config.toml
text_encoder_activation = "gelu"
text_encoder_layer_scale_init = 0.1
beta1 = 0.9
shampoo_beta = 0.95
adamw_lr_other_params = 0.0011
batch_size = 128
Rows from block 2 of the image encoder of a small contrastive image-text model, named by matrix and row number. Rows with one number belong to one channel. Each number is 128 + 32 x the weight over its row's rms, rounded and kept within 0 to 255. All counts start at 0.
After each channel's rows are labels from the 100 images, of 14976, where the channel reaches its highest value: "colour at peak" is the nearest of a few named colours to the mean colour under the peak. Only what is clearly more common there than usual is listed. The data: single toy objects rendered from many sides on busy backdrops.
# convs1: first pointwise conv (encoder.blocks.2.convs.1.weight, 96x96x1x1), inputs 0-95
# convs3: second pointwise conv (encoder.blocks.2.convs.3.weight, 96x96x1x1, transposed), outputs 0-95

convs1.20 [152  89 130 130 139 140 147 107 144 175  95 123 139 190 115 146 139  97 187 164 139  98 125 147 144 164 140 168 188 136 111 179  82 139 161 174 148 147 168 190  73 138 159 125 110 158 134 125 131 134 112 119 106 132  48 129  94 119  89  83 176 141  54 126 142 165  74 155 147  72  78 155 132 116 130  62  89 153 128 150 122 106  85  66  89 158 115 133 111 156 178 153 151 123 117 124]
convs3.20 [168 110 116 174 156 157 193 141 122 123 142 136 102  78 129 131  85  96 154 130 121 132 136 128 140 146 142 149 209 114  98 141 188 101 144 137 103 136 133 132 173 116 114 111  96 133  84 158 112 197 137 154  99  74  98 103 138 102 168 175 101 102 121 143 155 108 129 118 147 122 120 114  38 137 104  98 202 100 111 107  26  91 133 115 169 122 117  70 167 136  60 137 158 120 136 123]
colour at peak: black

convs1.54 [124 117  85 109 155 141 111 147 128  92 138  95 116 176 137 138 140 155  99 115  98 146 146 145 127 146  88 155  90 102 133 116 124 100  79  58 142 139 116 102 182  90 126 152 186  64 137 148 108 132 146 112 187 131 158  82 102 179 107 113 142 110 142  36 153 108 125 120  87 123 147 144 124 140 113 138 141  91 151 131 172 208 162 107  92 112 156 174 107 102  77 142  98  20 128 150]
convs3.54 [105 132 119 197 104 130 107 163  83 108 122 126 144 152  85 105 122  65 115 138 127 136 147 157 146 112 167 121 145 144 103 110 145 108 171 132 147 130 145 139 160  64  73 106 117 151 182 115 116 112 144 115 102 125 131 162 114 209 124 122 127 119 143 167 165 125 187 125 116 119 132 106 124 135 105  65 255  24 141 108  98 122 175 161 128 137  90 125 134 133 146 112 159 119 137 141]
colour at peak: black

convs1.11 [110 217 141 114 170 183 125 147  94  37 108 115 166 127 110 132 144  83 172 105 121 152 152 116 107 122 154 168 105 151 130  94 107 140 153 155  95 112 115 138 130  52 128 152 144 118  87 115  84 136 117 188 102 106 132  80 133 140 130 177 126 117 131 126 175 110 101 101 114 126 141 129 119 235  89 191 136 141  99 169 136 198 126 112 128 103 141  96 109 127  58 107 134 153 122 136]
convs3.11 [ 22 165 133 147 130  81  85 103  87 139  93 131 134 120  79 102 160 123 132 162 134 121 120 151 123 117  68 128 157 137 118 152 129 167 129 108 126 121 109 137 156 139 116 136 131 133  49 196 118  83 131 145 114 106  33  99 137 171 103 103 136 149 118 158  88 140 153 120 131 144 131 143 184 125 108 154 119  65 140 180 144 160 126 128  91 168 146 212 155  78 187 166 130 132 116 145]
colour at peak: black

convs1.86 [120 112 116 114 152 112 185 177 164 124 164  91 110 142 159 138 105 120 102 157 187  78 132 175 135 100  93 149 112 187  99 110 134 177 145 136 121  78 160  94 103 110 145 127 177 120 159 160 147 103 120 112 186 145  72 110 111 124 108 151 229  60 174  65 137 153 125 154 139 140 132 129 129 153 174  89 143  97 134 160 172 125 101 114  69 164  96 100 116 159 126 118  83 100  77 138]
convs3.86 [ 84 104 118 168 124 102 144 124 105 124 152  94 102 155 137 108 141 149 141 109 132 116 132 158  98 127 193 150 154 110 158 124 240  76 113 139 110 110 130  65 125 153 119 160 115 130  50 152 156  95 128  65 142  79 189 207 162  98 177 132  84 146 139 140 139 117 107  97 118 109 137 111  53 119 106 188 158 157 127 123  98 101 131 106  81 107 138 147 160 113  84 156 147 132 132  92]
colour at peak: black

convs1.40 [188 128 112  74  79 174 172 174 144 188 133  70 104 110 111 101  74 141 136 171 119 145  75 105 121 156 127 105 125 156 142 158  95  95 105  76 128 103 176  71 141 143 125 137 101  88 106 104 153 150 146 109 131 157 135 123 102 177 122 149 117 168 156 165  74 150 128 163  88 170 158 135  94 181 145 116 176 113  92 119 137 123 169  33 100 117 137 140 133 152 143 170 146 140  64 127]
convs3.40 [100 141 145  95 120 165  68 105 149 151 222  59 186 104 165 158 106  96 114 105 118 131  82 161 104 158 145 166 162 161 176 125 148  81 133 164 158  91 112 169 141 126 177 159 137 107 139 120 155 184 133 132 145 139 111  91 144 198  93 124 100 168 116 128 130 141 171 117 160 169  68 111 155 110  66 159  95 174 152 127 119 170 139 109 145 155  82 144 133 100 105 110 103 123 153  83]
colour at peak: black

convs1.17 [189 123 140 155 121 139 115 153 126 187 140 104 133 119 133  67 119 180 138 141 116 110 120 163  79 119  90 162 155 154 156 125 128 142 102  73  83 191 165  87 137  53 141 126 201  98 125  98  77 124 157 129  82 141 120 150 101 140 146 140 194 110  89  71 125 140 162 111 154  89 154 141 156 145 152 153 139 149 100  64 177 171 145  92 129 100 214 108 169 127 131 144 127 104 120 143]
convs3.17 [128 214 128 112 118 172 154 141 154 166 105 163  97 179 109 136 139  89  98 105 149 132 110 149 133 111 121 189 167 152 127 129 143 131 121 102 111 113 123 155 146 200 159 134 114 119  88 197 120 136 125 107 139 146 152  62 171 148 137 111 141  94 139  83  72 143  80  72 110 108  84 129 100 156  89 166 112 134 160 146 168 229 142 117  90 143 108  98 115 144 201 132  76 145 130 144]
colour at peak: black

convs1.3 [ 60 102 121 174  98 133 135 168 128 139 101 157 134 129 139 116 146 118 169 123  86 103 106 159 140  77 155 138 141  78 130 132 119  76 128 155 172 141 156 142 134 102 121 113  85 113 143 125 134 172  98 153 115  99 110 132 142 122  78  77 206 110 150  92 172 108  98 178 125 140 101  78  96 122 131 136  63 101  53 102  85  87 150 126 114 115  63 131 161 114 187 161 175 133  91 205]
convs3.3 [206 143 101 178 128 163 135 127  91 133  81 104 157 131 163 113  84 129 168 118 104 134 132 197 135 127 155  97 124 162 140  69 148  81 122 163 173 122 122 137 110  99  54 115 116 176 128 146  81 119  95 155 114 101 122  45 136  77 108 132 161 137  97  84  96 152 104 108 151 103  94 111 178 133 108 139  79 160 139 119 137 133  63 112 137 153  66  92 126 155 134  72  62 127 141 119]
colour at peak: black

convs1.37 [110  80 142 169 168 115 119 180  95  74 154  73 108 125 111 121 115 112 138 100 177 136  98 142 180 171  82 185 162 124  90 148 142 171  95 120 121  94 116  93 152 126 138 138  53 131 106 139 111 169 115 120 116 143 174 146 107  89 164 127 142 128  82 179 103 125 134  86  94 126 108  96 145 106 126 126 103 162 100 146 156 145 185 146 155 181 168 149 131 118 124  70 179  26 167 121]
convs3.37 [ 84 183 100 149 109 134  98 151 175 149 164 132  80 101 102 139 116 150  98 130 121 124 124  78 159 149  77  70 181  72  96 140 140  85 131 109 108 154 110 130 111  78 190 101 114 106 118 193 138 123 113 144  68 215  90 158 183  69 137  81 128 138 109 149 139 167 117 143 152 165 145 135 166 116 182 151 134 140 166 130 178 104 186 121 106  88  95 101 118 130 115 152 144 118 150 157]
colour at peak: black

convs1.65 [ 66 128  92 183 108 136 109  66 105  88 103 109 192 120 174 115 179 106 199 139 116 108 107 128 161 171 147 134 167  96 101 134 119 116 151 190 124 190 160 144 165 131 155 120 127 136 111 138 113 147 132  73 125 126 120  77  92  89 121 118  53  98 139 134 111 125 143 107 107 103 117 129 139 157  96 140 148  51  71 131  95 145 185  64  79  63 139 150 131 118 117 105 140 141 133 156]
convs3.65 [ 95 155 123 175 118 111  76 124 116 137 145 128 144 138 153 128  81 141 127  56 138 125 202 134 123 144 127 148  79 141 138 115 255 105 128 135 107 153 137  74 153 106 185 127 153 134 184 144  81 170 136  85 117 133 138 169 110 117 111 188 125 120 127 165 141 125 138 130 131 127 136 128  37 129  97 103 218 118  49 122 107 130 123 139 152 137 129 133 131 138 115 117 108 144 139  98]
colour at peak: grey

convs1.32 [147  60 117  99  82 138 120  77 138 144 179 161  97 121  78 108 141 167 142 175 107  76  99 148 156 123 167 141 153  57  74 168 112 113 128  99 119 127  72 125 145 123 126 102 115 129 155 148 119 162 118 214 113 137  74  89 127 135 101  82 123 129 117 183 133  87 112 161 134  94 100 100 138 123 152 144 149 142 165 205 162 110  97 117 192 111 136 178 138 135 194 153  83 125 114 152]
convs3.32 [145 170 148 155 112 110  61 116 153  97  76 134 113 161 131  85 138 109 131 155 124  99  99 145  93 153  92 165 138 113  95 142 169 157 142 117 113 101 144  93 131  98 118 104 127 156 167 186 103  92 161 162 125 154 111  98  99 131 118 196 193 135  95 137 201 133 118 148  98 124 104 152 109 130 110 142 121 118 129 101 110 128 150  95 137 135 142 136 135  61 248 144 192 186  65  97]
colour at peak: black

convs1.9 [119 142 114 100 111 140 102 129 100  89 108 139 156 172  89 126 155 135 170  79 166 158 129 155 118 156 100 124  88  92 108 200 150  75 121 126  97 175 132 112 132 181 154 141  77 110 139 130 126 177  93 127 143 157 182 153 152 133 139 126  69 231  94 131 103  82 137 105 166 193  71 140 126 103  76 122 123 112 153 126  88 162 174  68  63 129 130 112 148 112 149 156 158 120 148 116]
convs3.9 [127 148 131 149 149 102  85 112  96 129 126 182 111  91 144 127 132 126 125 121 123 130 148 113 124 114 124 121  94 125 175 131  28 182 112 107  91  91 129 139 135 175 113 119 140 128  62 137 107 159 128 149  66 121 129  51  47 151 133  98 151 138 122 115 134 105 157 106 131 113 161 135 133 109 129 110 201  97 112 112  79 100 145 114 185 144 142 132 121 105 255 174 149 132  91 140]
colour at peak: black

convs1.62 [178 125 138 196  89  93 121 149 141 122 142 172 108 121 122 150 152 132 124  95 154 102  98 215 132 140 140 165  83  57 123  66 102  99 139 163 124 160 200 170 122  76 130 126 113 119  80 135 129  88  87 121 130 127  79 131 132 144 159 110 170 142 105 130 130 151  98 165 131 165  98 113 152 110 118  86 138 166 118 127 140 151 117 104 202 126 128 104  89 120 100 239 130 124 169 156]
convs3.62 [ 26 121 135  48 137 151 142  95  95 126  96 145 210 122 146 128 144 141 132  95 119 130 188 139 114 123 131 101 118 136 171 105  91 150 130 127 111 120 146  48  82 151 111 129 117 110 213 155 124 109 123  54  98 103 176 113  93 147 148 123 127 125 128 100 159 159 139 119 141 128 160 138 189 120 118 136 149 136 200  70 147  95 110 126 150 175 134 109 180 128 115 121  79 133 168 112]
colour at peak: black

convs1.77 [ 98 198 118 137 128 127 125 120 101  80 119 140 137 164 143 132 154  30 145 123 103 124 108 175 133 108 101 138 110  86  88 188 116  88 114 147 101 149 152 100 139 160  71 115 158 128 103 122 121 157 116  87 135 169  67 153 112 146 119 141 188 176 130 164 140 110 135 161 112 197  70 129 118 119 117 166 167  98  37 144  97 157 181  81  79 139 141 100 129 154 169 148 151 106 120 111]
convs3.77 [118  93 144 163 138 110  80 100 123 130  60  92 115 193 109 156  95 143  95 149 124 114 151 120 149 114 167  98  95 106 158 160   0 197 122  90 131 142 160 118  94 163  89 108 148 101  84 161 112 119 125 102 121 123  83 105 102 122 108 126 144 154 129 117 110 199 177 130  72 115 119  90 134 138 100 127 116 120 153 132 118  90 125 124  82 106  86 102 127 101 220 135 113 137 107 110]
colour at peak: black

convs1.27 [147  21 103 108  83 120 111 124 153 139 110 124 122 111 103 119 220 127 103 100  92 161  88 136  77 154  96 173  97 142 115 166 126 121  82 119 132  87 133 148 114 103 133 158  54  54 135 149 154 139 104 135 121 110  62 157  95 137 167 154 147 157 122 133 116  78 149 172 123 144  54 130 102 115 155 145 156 143 189 145 148 160 146 101 163 146 121 170 174 151 150 119 147 125 128  87]
convs3.27 [126  74 148 142 186 109 150 105 134 137 143  70 173 136 164 141 146 108 111 128 129 128  83 117 140 125  96 103 118 111 107 147 146 160 122 100  95  92 137 172  96 215 112 129 103 101 107  76 147 100 124 158 136 152  78 144 173 106  98 191 158 104 144 202 136 193 217 138 130 143 116 115 107 136 130  97  86 111  74 145 114 171 177 127  65  82 128 144  97 113  97  96 137 115 103 175]
colour at peak: white

convs1.87 [139 114 148 119 135 148 129 233 108 137  30  84  66 129  99 145 106 107 142 124 115 145 126 115 101 121  91 183  94 102 157 164 136 126 153 169 108 113 149 184 109 158 163 126 123 113 139  92 125 106  51 112 154 130 110  93  95 133 123 165  86 195 186  60 160 108 136 112 147 157 164 106 140 151  96 155 114 174 117 145 143 176 122  82  67 145 115 126 144 137 132  92 147 117 103 145]
convs3.87 [161  90 129 117 132 146  94 142 129  96  55 115  98 121  93  86  91 118  84 145 101  61 130  72 115 114  77 112  47 110 132 146 216 139 115  73  79 145 109 101 111 136  56  99 100  81 152  93 111 142 134  81 117 117  73 137 117 147 127  99 127 110 116  99 138 138 151 135 120  59  81  93 152  86 125 192  97 119  72 105 144 114  99 100 124 160 136 129 151 125 145 141 129  94 121 150]
colour at peak: black

convs1.92 [125 119 106 181 151  97 139 101 124 140  90 144 105 110 110 199  93 117  80  87 133 186 101 137 108  77 155 138 106 137 119  83 139  97 101 161  87 118 111 110 169 191  87 163 105 109 144 145 163 164  40 159 117 159  88 129 192 158 110 141  85 127  94 164  79  92 131 119 137 147 106 139 130  96 142 114 126 174 131 122  71 190  55 145 145 156 151  91 117  96 153 103 142 132  75 129]
convs3.92 [154 131  97  83 105 112  98  88 121 132 125 162 111  56 101 153 116 132 118  75 127 125 156 122 120  65  89 115 106  81 115 124 235  81 103 100  98 141 131 134 144  79 127  79 140 160 171  98  84 146 113 160 183 173  71  92 167 102 116 131 138 132 102 143  86  77 129 113  97 140 158 140 153 138 128 134 199 104  67 140 155  78 117 125 123 156 114 160  98 137 120 156 193 151 122 141]
colour at peak: black

convs1.79 [132 133 163 119  84 140 138 119  83  82 190 104  96 139 103 129 147 255 151  99 159 110 128 143 149 121 132  94 112 107  99 153 129 169 184  99 150 162  55 156 125 160 127 124 151  76 146 126 146 130 158 126  80 127 166 100 117 137 158  79 192 119 127 188 195 162 127 107 108 123 120 106 110  91  96 138 131 138 139 152  95 104 117 148 115 146 131 121 119 145  96 123  68 101 147  49]
convs3.79 [110 124 154  98  67 136 127 164 139 135 146 111 131 187 155 115 120 177 100  55 148 129 199 166 171 132 102  93 167 113 138 133 129 109 124 111  91 142 136 191 142 143 183 127 100 129 130 110 141 124 161  77 137 131 136 125 115 159 159 164  43  87 126 103 109 139 129 149  69 125 147 138  82 152 127 167 130 141 124 146 107 172 178 164 163 165 140 122  85 137  21 126  90 170  91  98]
colour at peak: black

convs1.88 [106 114 130  60  84 138 100 116 134 103 137 136 148  84 153 121 144 155  91 115 147 123 151 110 125  86 140  87 163  82 151 132 151 142  88  82 175 154 176 116 156  85 127 134 125  98 197 142 165 148  79 179  73 115 145 132  66 168 149  99 114 112 119 146 117 194 124 142  92 114 161 129 165 127 143 141  69 138 131 105  50  96 139 192  71 105 146  95 175 164 134 135 103 140  62 143]
convs3.88 [169 158  92  85 103 105 154  97 102 142 158 159  95  88 101 124 131  81 129 212 162  98 150 138 167 124  84 143  31 115 150 158  99 144 124 118 104 112 130 127 166 133  46 104 112 129  94  77  58 121 128 152 207 123 155 147 153 143  99 147 190 138 132 101 118 114 113 140 148 167 137 161  96 179 153  95  91 149 150 149 144 137 127 123 115 132 167  95  72 116 167 128 108 161  98 149]
colour at peak: white

convs1.83 [139 135 100 136 135 119 106 180 143 207 219 148 156 120 149 139 163 121  99 158  89  84 119 125 139 101 167 121 149 106 112  73  97  94 125 141 151 114 143 136  98  55  99 187 184  40  83 149 132 117 140 104 137 160 159 152  79  23  61 100  96 115 119 135 162 125 119 145 120 105 145 116 141 144 127 153 140 184 132 135 124 131 109  87 142 110 125  90 109 101 119 162 127 135 122 136]
convs3.83 [137 142 126  81 138  97 157 125 138 108 172 110 164 148 113 162 126 113 130 130 125 128 112 112 140 126 229 156 159 149 128 130 187 158 137 153 128 100 104 112 141 132 101 107  82 158 133 135 148 158 124 138 135  92  78 167 137   0 116 149  88 180 111 172 110  78  79 133 131 152 102 103  84 112 103  77  76 152 101 123 150 133  85 140  69  87 102 124 129  90 154  92 192 132 145 114]
colour at peak: black

convs1.13 [ 69  79 223 200 182 136 122  99 118 124 139 128 174 124 140 149 106 127 137 152  57 137  70 108  82 139 114 113  77 143 158 149 164 136 134  89 121 157 188 115 149 101  56 144 148 142 127 109 136 115 148 104 146 122 109 164 140  92 138 151 146 184 176  96 138 111 138 151 122 144 126 121  73 141 130 114 141 149 124  41  97 161 152  88 117 159 136 131 142 133 147  98 126 183  79 171]
convs3.13 [176 124 145 125 125 217 147 149 109 133 190 117 159 139 126 120 129  99 122  99 107 113 123 101 141 107  72 165 129 153 156 102 117  86 130 119 148  89 149 115 130 132 157 128 133 162 134 178 101 149 155  41 184  87 127  69 144 156 128  98   0 146 119 141 136  83  80 165 147  94 120  75 132 138  82 152 137 142 113 115 109 113 106 161 162 144  88 114 108 126 177 109 159 110 144 108]
colour at peak: black

convs1.51 [143 108  80 110  97 171 135  79  89 117 134  58  78 138 125 127 112 118 111 110 174  92 100 165 148 100 120 143 131 124 132 101 158 112 123 142 168  90 108 180 163 128 191 118 152 134 158  88 130  28 135 127 140 159 123 134 148 158 159 100 132 150  68 154 138  83  74 103 169 197  63 164 167 128  85  60 108 132 102 101 146 153 149 153 123 100 131  84 120 109 178 123 124 124  94 108]
convs3.51 [ 81 162 101 155  86 160 132 111 141 153 110 134  85  87 152 154 134 139 101 126 142 118  85 105  97 127  73 114 152 145 183  86 128 180 143  90 140 142 116 125 160 146 202 130 145 142 104 133 122  62 111 128 149 142 128 132 112 153 144 127  66 101  87  67  90 115 173 149 105  99 109 133 173 172 102  33 158 156 106 102 149 108 131 118 102 159 131 164 177 146 121 154 150 168 204 193]
colour at peak: white

convs1.57 [125  99 103 192 191 175 101 114 111 152 170 101 143 122  73  73 141 143 131  39  99 146 124  87 112 146  96 161 117 104  97 113  69 173 133  75 175 131 137 157  92 124 146  98 125 102 181 130 131 135 179 192 147 117 118 112 164 138 134  81 138 155 137 185  92  99 119 154 115 126 102 171 124 100 150 138  46 118 164  83 157 124 102 125 130 155 105 142 145  99 155 167 144  98  89  92]
convs3.57 [161 155 143 109 187 137 119 136 107 145 165 105 150  95 178 176 139  92 104 173 155 119 153 164 145 123 116 130 107 145 103 143  50 121 152 136  99  90 131 155 173 176 166 174  99 108  85 121 154 115 145 145 111 131  96 134 168 114  67  84 169 155 118  75  96 222 105 158 135 123  72 146 117 134 133 132 126 111 187 141 145 173 132 146  72 121 160  78 176  70 108 133 142 171 100 105]
colour at peak: white

convs1.82 [113 110 146 124  86 105 124  97  88 112 164 112 183 112 149  38 131 127  78 130 166 143 147 143 128 110 118 118 156 117 136  95  24 185 134 155 114  81 128 119 167  45 131 112 177 143 133 157 121 132 126 130 160 118  56 129 138 113 127 171 153  69 104 135 142 143  99 155 124 117 118 189  91 133 116 136 155  65 109 118  96 153 169 148 132 102 123 164  91 158 101 150  68 149 119  74]
convs3.82 [ 84  87 155  87 127 180 149  76 179 148  97 137 161 151 134 157 135 160 125 121 127 105 163 152 134 110 178 114 194 148 119 156 132  91 127 126 120  55 129  57 146 152 106 153 120 105 165 147 136 107 141 102 117 174 149  40 102 161 114  94 154 105 142 117 131 166 120 103 126 114 142 112 144 116 114  87 144 195 137 172  97 104 139 143  88 164 160 123 158 106 121 116   4 145 110 136]
colour at peak: grey

convs1.71 [134 142 134 138 106 156 130 122 161 159 182 156 186 109  87  89 106 163  72 207 139 151  99 155  99 146 162 152 137 136 127  93 126 135 120 136 143 111 149  73 130 115 143  51 136 133 135 115 117 138 126 129 128 143 170  71 170 152 146 129 125 174 168 138  45 104 139 132  95 167 133  99  93  67 118 161 121 103 170  50 174 112 118 108 220 141 133 124 127 152 111  82 122 166 167 140]
convs3.71 [102  98  90 101  99  80  86 187 169 118  30 108 148 136 135 144  89 149 128 115 108 141  72 116 113 122  89  78 118 164 135 137 111  86  92 134  92 191 117 144  98  95 156 177 116 100 123 135  71 127 129 109 111 126  94  64 121 175 134  80 136 138 148 142 121 108 124  86 143  70 168 101 180 147 117 173 131  85 120 160 109  75 131  89 137 130 173 136 136 133 124 106 157  48 158 113]
colour at peak: grey

convs1.0 [170 160 147 108 137 177  99 146 107 123 135 150 141  99 208 157 234  89 118 207 104  99 101 146  83 101 188 170  40 111 151  86  86 198 106 148 149 125  90 120 120 138 135 127 150 195 141 166 119 140 108 125 148 111 138 110  89 159 143 137  94 115 128 142 117 135 155 143 127 130 130 140 109 144 105 137 156 131  54 145 104 180 123 130 143 144  93 161 130 158  87  92 121 135 130 146]
convs3.0 [158 134 107 128 130 101 137 152 133 132 110 149 129 133 202 138  99 133 120 171 136 108 156  67 143 160 108 110 187 159 141  91 118 173 111 128 157 150 103 220 132 120  93 107 142 118 112 118 163 143 122 116 148 144 106 120 140 159  74   6 194  95 112 115 155 188  94 137 136 142 126 114 166 128 100 152 111 175  80  67 118  83  92 138 104 109 153 111 144  91 108 118 191  97 103 126]
colour at peak: grey

convs1.89 [ 62 123  72 113  81 127  89 120 101 174 160 134  70 124 116  76 125 112  96 135  83 107 111 101 103 140 126 118 149 131 195 131 158  75 198 138 173  89  89  83 115  86 140  99 138 143 126 189 126 148 126 106 136 158 149 191 124  99 124 135 151 125 168 117 127 146 138 146 138 167  53 110 158 143 116 107 111 154 149 125 176 166 160  74 134 147 112 139  57  92 139 192  89 138  88 114]
convs3.89 [182 203 121 131 135  89  95  76 186 107 150  60 184 134 107 139 154 140 125 112 108 165 187 120 120 141 124 114  84 138  43 127 201 172 112 121 172 158 149 145 104 108 167 130 126 153 108 106 176 107 120 166 187  93 134 140 101 103 137 167 130 126 120 144  82 154  86 105 122 141 124 127  98 136 121 165 159 135 114  73 189 146 109 122 162 154 120 149 123  99 157  89 113 104  96  61]
colour at peak: white

convs1.8 [130 167 131 168 175 112 131 115  57 171 135 117 133 126 151 147 103 124  86 133 109 169 199 123 169  81 109 132 148 133  40 117 154 167 156  95 143 123 125 170 154  91 108 111 179 145  96 122 181 101 179 121  86 150 174 170 140  99 100 109 143 107  84 103 149 121 121 156 143  53 148 104 164 157 126 128  99 148 119  93 135  99  93 104 167  99 153  65 129 157 116  75 103  63 158 113]
convs3.8 [219 172 128 111 131 152 139 120 155  97 132 148  88 122 134 100 102 149 140 127 123 143 217 144 141 130 133 133 162 125  89 127 130 139 126 133 131 221 131 125 138  85  99 110  99 143 157 127 133  83 133 163 129  97 100 150 139  31 152  99 114 112 134 118  75 159  44 189 167 151 128 136 153 163  97 104 107 171 133 165  80 118  67  99 123 129 106  95 127  87  94 115 134 182  99 129]
colour at peak: black